config.yaml
win_length: 512
num_classes: 12
inner_norm: false
init: "torch_default"
residual_init: "none"
muon_scale: "original"
momentum: 0.9
lr_schedule: "step"
Rows from block 4 of a small audio embedding model, named by matrix and row number. Rows with one number belong to one neuron. Each number is 128 + 32 x the weight over its row's rms, rounded and kept within 0 to 255. All counts start at 0. Numbers have three digits each. After the name is the row's rms in percent of the matrix's.
After each neuron's rows are labels from the 100 clips, of 14848, where the neuron reaches its highest value: "loudest" is the band of the loudest frequency at the time of the peak. Only what is clearly more common there than usual is listed. The data: notes from a synthesiser with random patches. In brackets: how many of the 100, against the usual share in percent.
# fc1: first MLP up (model.blocks.4.ff1.fc1.weight, 384x192), inputs 0-191
# fc2: first MLP down (model.blocks.4.ff1.fc2.weight, 192x384, transposed), outputs 0-191

fc1.182 103:131128128127111140128125128164122128188022128206117125128128128128234128128128059255066105128128186128130130128128100128141128139128094128128128128128130156115068128208000128091098129128159128128131138127185128128153211132146128062128111126128128126128128235128127128131128132128136128135128128128128131123128121121131128131128116137128097124128170128114152104128080171127128128149235125128128127125105105128128129128128165197111084119128117128128130128128128123103128107128128126128070056126129096121128102128108145128041126128152127126128128128000126128141147129127139187128
fc2.182 106:128128128124168121128129131198116128123128162129135129128128128128127128128128051179149128111128129128126128120128091128128128128128127128128118128177122128127110129127128128139057139128135128128110135198133128128132137128100128133128179128128128131128128092128127128128127051128115126137128161128122128128128128122176132129128204128128085126128130128103107104128128128157128128128138128140127120255127129128128023128128128151128063119128129155134129128128125018124115118123128128123128092128132111128160128128125129128118087049129112128171135130014127129194169222127124000221
loudest: 1000 to 2000 Hz (51 vs 9.6)

fc1.168 232:127128128066206098128148136115128128163145135124138106128131144128120128128128069106118114070128117128125134139128125128148128076128033128128219128128120133153128134117130128127144115128122175121022128131155130128214104058127128176128130132125128184128128141128127128128108126127109133155000127128099126128128124136152128115128178128116128169128100128219116141140121122122127128129076148059128130124125135128128126128128173118180131171128056134018186128128126062162122037135128128111162142145129156129129139128126009128123124149110123141128160129089212128147177128120196175126
fc2.168 205:128128128127087054128122126069129128085116140127127048128131199128218128128128122124128090126128140128128128113128117128118128128128210128128231128128123132127160117071128128186127121128128127129035069115173138128118080128160128131128128129128128167128128068128140128128163123128093125128129217128215128128128146104120128110128128128128186170128155128127108023155129138134128128119128126114127174132214128128128105128128128144128128156128153126093077128128128128224130124128128128065134042100128066128126127128201079128094110102140119241128150135111128036080123129107113140128
loudest: 250 to 500 Hz (42 vs 14.1)

fc1.128 159:128128131120035133128124123160125129255141063071128117128128122101129128128128136159128072124128089128133138121128136128134128076128142128128119128122158130127151173101255128139123135128121119154204135177132131128083170120116128102128149137135128124128123101128159128119123214129183144148108069128163088107121124184128142134128202126129182110128085128128128087083113130122128138157088141034115126130092101128128130128128124129174157130128127156123163116129057110122170105106128128117030073095140110040135136128119088128186123092149122145053179129112132128120130128139107115129
fc2.128 135:128128128126048128128051122103132128131051141124070182128134151128128128128128128154128129169128176128128121255128128128120128195128117128128045128124144129219128106143128128033130155128191121112128128133127213129131125079157128018128124138128128130128128126128132128128127111128120128145125179128123036128128128131201109100128182128128167158128128128185128096131110126108128128123138145034128122007130129128128143128128130128128106190128123131196124128128128122134133145127128128140073139128128000128123128128160128128133076124129159138107127189127128128134128134130129139128
loudest: 500 to 1000 Hz (54 vs 15.5)

fc1.238 138:128128128141066245128126128122132128163138174176121172128127130128103128115128161113132091076128161128123127064128208128128128120128109128128123128121129205104110145061129128130125142128128127031210122035128128122212129128129128124128138000114128210128128165128155128165128112128132088127122102128133128118128135109147127129128121132128128129128173128214089123133128139130128132125137128133095056157126163128128121128128129129128139131128128066150128094128089127127129131071112102150071166133129126128125073128014137128092113135167086146128142158044121128079113109150147147128
fc2.238 109:128128128113124074128191130128013128166128200056126131128152114128115128128128176128193149143128129128177128195128125128134128185128128128128129128128085126174151138180130128128025123128129163136118128122181059128096129135174128132128128133128128108128128127128073128128128162128115132061132119128085137128128128141121117127128029166128197128128068128128083071081126132128128128125225033127147088131128193128128127128128129119130124121128063137122113128128128127250126132128128128184129128128118132085133127128129128128133148184062127099128128242128128128065135103096129127128
loudest: 250 to 500 Hz (39 vs 14.1)

fc1.327 164:128128122128129151128129127191075128163177135180092088128132142128142128128128128168126128147128130128131078129128128128173128068128129128128124128029116129114112125137068128126128135128212108119126110100156128128143144128104128085128126000120128126128128119128124128128128129128157136165172126128105087124128148129090122198128251128120127144128122128120138128071124128153128128126191083044154143119135132128128132128128030128127082162122149140112066122128146144114136133130128128089255115130150135069123071128163126128111128119127157255127139128107092128126125128134126123128
fc2.327 123:128128128098126129128108128193123128127073129070134088128098119128033128128128128134133146190128101128121127114128128128148128128128130128128128128152127128129141127162193128191164134128118128099115128127126127132186129255131128086128119115128128129128128067128123128128125127128139127054128179128144128128128128124117128143128058128162116065128124128128061129128128128127128128192208119124128128121127229128128193128128130097161128137128126165127101128128008128106130128128128128131136124128129201128164129128120255128123130126141060139128171130191141185071128130113061128128
loudest: 250 to 500 Hz (44 vs 14.1)

fc1.257 122:129128128203102203128127121115201128128106118110116139128122081128124128128128160189075130060128221128142123222128126128053128135128083128128072128058113154136127127128104128142134172128131124081121122128158128126122171126123128101128096122128128136128127115128142128140115128127143116093134039128131090127128138123047128140128152128129143204128204128105121132128130118146128130078214119082147130174129125128128125128128152185151129151130139255098124128128119125119089193126128128136114189129223128128101200128080062128071110128140175121109086129138124128131115090135119128126
fc2.257 130:128128128128080112128179128124081128155127111135124017128141238128119128128128130232138144081128132128128128124128098128122128106128060128128134128126133128022081128138128128114128119128189128162130098126125141129128103127135128112128106178128128130128128128128081128128115077128136128126074126128093130187128155139073130148128059135128129111128135128072221128131132128128128128126161128127128128021129147128128128128154125128128128174128127128124130128128119070128111125136128128131255128104132177128148103128145099128125123109115075117128130060128094130134207131193254137129
loudest: 500 to 1000 Hz (37 vs 15.5)

fc1.313 094:138128128184128242128130062128125128176116122108128135128119121139129128128128118197128128126128151128128128140128128128106128107128142128128128128000127147209129114111132128153128127128176128170122123154128128128136128128197128137128091183128128127128128131128120128128128133151119073218129159128129100128128131104107011135128126128126128093128123128209169175183167153127128128128197123021128116133132149128128128128128127083063118130171117128135072128128188099128139105128128128128130248081054118125209234128189129128128182128128130107136122128089104128132128128128124128117
fc2.313 078:128128128119159120128126128128126128129128004108133128128129125128128128128128139101102233119128158128210085135128054128120128128128128128128129128130107156162127130074131128150128047128102133128062128114127128128147117131116128149128134110128128208128128180128129128128128057128128128126133215128128126128128128128133187127128128110128135179128000128124095153049160128128128128111128128067128128130129000128128103128128128255128080134128147085128127128114163134168126128146128128164095083132126179128128128128153128128105155124133128164128126119117131128134130161122175102122
loudest: 1000 to 2000 Hz (31 vs 9.6)

fc1.215 144:188128128129123138128132114120171128030064162084131131128118137128154128106128128147123168127128134128134141134128146128127128188128103128128157128058136105118108035031138128124129143128128129153116175075131129128108093097164128098128126123122126071128128120128147128128116092128112142121171124128069204128159103186078120098128039079123070071128184128123217150131154114152128131131139130072128148184165128128128127128128176128135163068130134064072127128128226184100127128074128128131126075129125141123127081128121100128118157151125129067126120128188130128196219101129056171128
fc2.215 144:128128128066127175128128128209126128161125138195113119128128123128121128128128135181128153128128131128128128000128128128129128131128095128128134128143130127098116054145127128117128149128105141143112136116148128128124171150128128112128143117128128172128128147128111128128081128128123161128128111128144255116128152084128105134128130128128119128128126128094045144119128128131128128141127130200148103194129154128128128128128076127125062192128171125141147128128129071128142128127128128183151104112055066128111128128061147128178047121174141115122128132128128092159117128171127094128
loudest: 1000 to 2000 Hz (27 vs 9.6)

fc1.193 130:108128128118128128128135114000105128128096175128140130128125112128155128128128152127219062130128123128177130101128241128129128128128157128128128128145233178130113133169128128115137115128108095117080131128134128128119125126132128055128136125148128113128133126128126128128117052138138128142143122128125121130128079140067129120128130145128167172128131128128123133128160128132128177130123129084129254064177011128128132128128109229140025128135155094135108128128128134128157186128128141115136134127144129116128130128078126128125118125132126123234199126071124128132097166102057152130
fc2.193 107:128128128146219063128072128167135128127040129128146124128127136128129128128128128028129126163128128128128077128128127128128128128128128128128127128065098128128230129125169128139127128128137045129128151128128159128071127175125128121128197163128128106128128155128128128128128155128112128120140128128113138128128129128132128123128164129128071125128207128177128134160058128128128128083143212133128126104128128128128129128128162130128130146128059128131130128128151128129151161120128128128150063131122039128117128128138128128129091119130255137128131128141109122129116128130155197130
loudest: 1000 to 2000 Hz (25 vs 9.6)

fc1.66 222:122128128141125145128109129117183128125152097123133087128153146129122128128128125074134236104128184128127128100128128128079128136128131128128089128201126128098131149128132128112138130128137128091120121079149128120163141158126128126128109085128128067128128075128128128126127118127085226078151126128130128128128132098179137130128127150129149122128134128094147019163197128128128129009151193162128177137131125128128129128128138119128108128129182124104011129128114129255128117162128129123127119159104131093128133128067129128124138127104221171128171125127165128096125130118124067128
fc2.66 199:128128128255128119128034128129102128057128159113126172128128163128112128128128109146220169137128163128128128198128135128000128112128033128128106128128079128147106117134129128159141065128099128131033156134147126128131179163129128133128109127128128123128128058128130128128131084128099156129116231128104148128128128111128128127128128128128142169128109128167135122146128128128128128145128128127133175067086124128128128128128126128135128086128192128125105128128165106110135104128128128141128098137097225128129128128121122128129128128155139127128075000140114154123138128129136083128
loudest: 250 to 500 Hz (33 vs 14.1)

fc1.236 220:125128128195123138128134128173130128164041119127127075128118193128110128128128113109128000136128082128111115116128127128129128160128131128128255128128130135165149122118208128201195126128118135000099128117130128128138060103145128119128126128128128173128128121128147128128156191128089103187139128128110128128128128125151128147128116129128139120128120128095148131222128128128128128130172176135129232128096076128128125128128122128125135107128059102083150128128098126108134226126128128090148128133112127136126124128128189128128115152186075132090138118131194128077128106157126128128
fc2.236 238:128128128125099129128130132123128128147130128126126128128128128128063128128128099160135144188128255128128127055128128128162128127128101128128127128119193102128134146127129128128128112128255143134141125128021129128129136128131128130128085147128128132128128133128131128128119128128249116160127135128146128128128128134129128130128124132128133123128128128097089182128143128128128128128098119172128142124139129128128138128128131127128141107128102128107065128126139135109109132127128128134129128088110141128169128128128091128123158128127139134133051132000128099051104126103136124128
loudest: 250 to 500 Hz (55 vs 14.1)

fc1.305 099:099128128255128255128121123135106124128133046169128134128202124128142128128128150128128149132128150129072127148128128128081128060128128128128136154124134127129128135128114128067127129128169134128121128185253126128127128128161128075128129133128128129128128186128079128128126138128117128085129122128192211128128220166143172128128255128128070153128132128151128131132123122131128117126157129048137209139142128128128139128128128138128066128128070128128115128128128154126129128128128128128132120137119101103077142128176128128098127215110128126155118135120119128021105128128128094152
fc2.305 079:128128128126122068128128128126128128128094109128133128128128180128128128128128128128062070128128128128128128137128128128128128128128127128128169128128050128130155127130127128132128046128135128081140132210128128128128127107090128092128127025128128128128128129128006128128109192128126132128128127128142127128128094134164128123128141128128124255128148128093104128133236128128128128051160128128128128112129147128128079128128127128128129127128130129128128128128130165129103117128128128129255131125003238128136128128128173128155114148021100133128057134136128128096129128130129109128
loudest: 500 to 1000 Hz (34 vs 15.5); 1000 to 2000 Hz (28 vs 9.6)

fc1.26 089:118128128062125126128128145155139128128116129094132108128131160128138128129128129115104090129128128128200144121128062128181128167128132128128148128034110128157136142128145128059133124128205127206126130119132128120098129132093128110128109124127128128128128145128134128128153022118132114129189174128126124000128041123113128112128123096134126129128165128000176128170209128128128128068168136131128129130096100128128128128128131118140159163128128083121105128128127144123106121128128128134000112161162116149130128128079231128129135124117103128116121151085215128138151130106133142147
fc2.26 106:128128128042123149128095128134136128130130124019124120128090111128127128128128128128183129185128127128129131191128172128128128134128134128128126128128130131121124128155126128126128126128129128192123051134110124128128107169076128129128129121128128120128128127128117128128129119128191136131160169128124128128128128073131128118128144128128140000128079128233129099102127128128128128066059075187129081116079169128128178128128194133129152152128128129123250128128047005175124129145128128124161114111000123128137070128135136128170128129119131148147130126129144129127170120146167086128
loudest: 250 to 500 Hz (35 vs 14.1)

fc1.333 104:127128193126109119128136143125124128131133126116114255128125125126206128129128148031093127099128139128153170049128135128136128150128130128128118128126057129131136128125129128118160121128186175121134115126190128128095129071163128075128123136114128132128132126128112128140128145162133198156072121128129126123127128128121114126128138239128073127128083128129088184125066150082128124081127129083116126128020121128128170128128106139142050161128128072100107098128129201141136215041128111128117120085186085090128188128105128128114208148133129131128143127128130128112126161156164105128
fc2.333 120:128128128129169157128127126127125128123100112255123255128165088128101128128119127127106128151128127128136127131128129128137128125128138128128119128123118125131128128128133128127089141128132124130172136129255129128153130112130128137128038122128128124128128093128134128128118127128107133123134103128128123128128128124134128141128079112128089228128206128011128126122103128128128128098153096146127155130131104128128131128128114128127141210128182186129133128128137060129161127128128128140102129133128134128128128128100134128101066016138182109128135129063132130114149128114109137128
loudest: 500 to 1000 Hz (50 vs 15.5)

fc1.231 132:036128128126101131128130215119095128129192128067133138128111144128129128128128091069255141101128175128110049077128134128133128130128203128128117128103140128255128151228183128128128094128103129111073058180171128128100089141179128131128112162128128171128128051128125128128165146128111127149107130128128198079128088128169215115128140138126163115128126128138113127125147172128128128128097166228128195106081128128128091128128137122135124131136121165127139128128148184133119128112128130132144134129145075137128128128129152128100051102129126128192090128127113128134128128131131126128
fc2.231 109:128128128143184124128090102164129128126065075117136128128172128128128128128128101128128131210128135128128128093128128128128128128128117128128115128166132130129126188127128128127119129128112128128128127190214136128138131156144128128128160105128128182128128127128146128128129127128133128120129235128098128126128128130255128123128128125128171128128127128128135130111000128129128128022129101128125000128128127128128127128128134128125225144128031158111182128174099143137135128133128128131000102129078069128126149128150197128127128128126094057154130128214141129096128128128128128128
loudest: 500 to 1000 Hz (44 vs 15.5)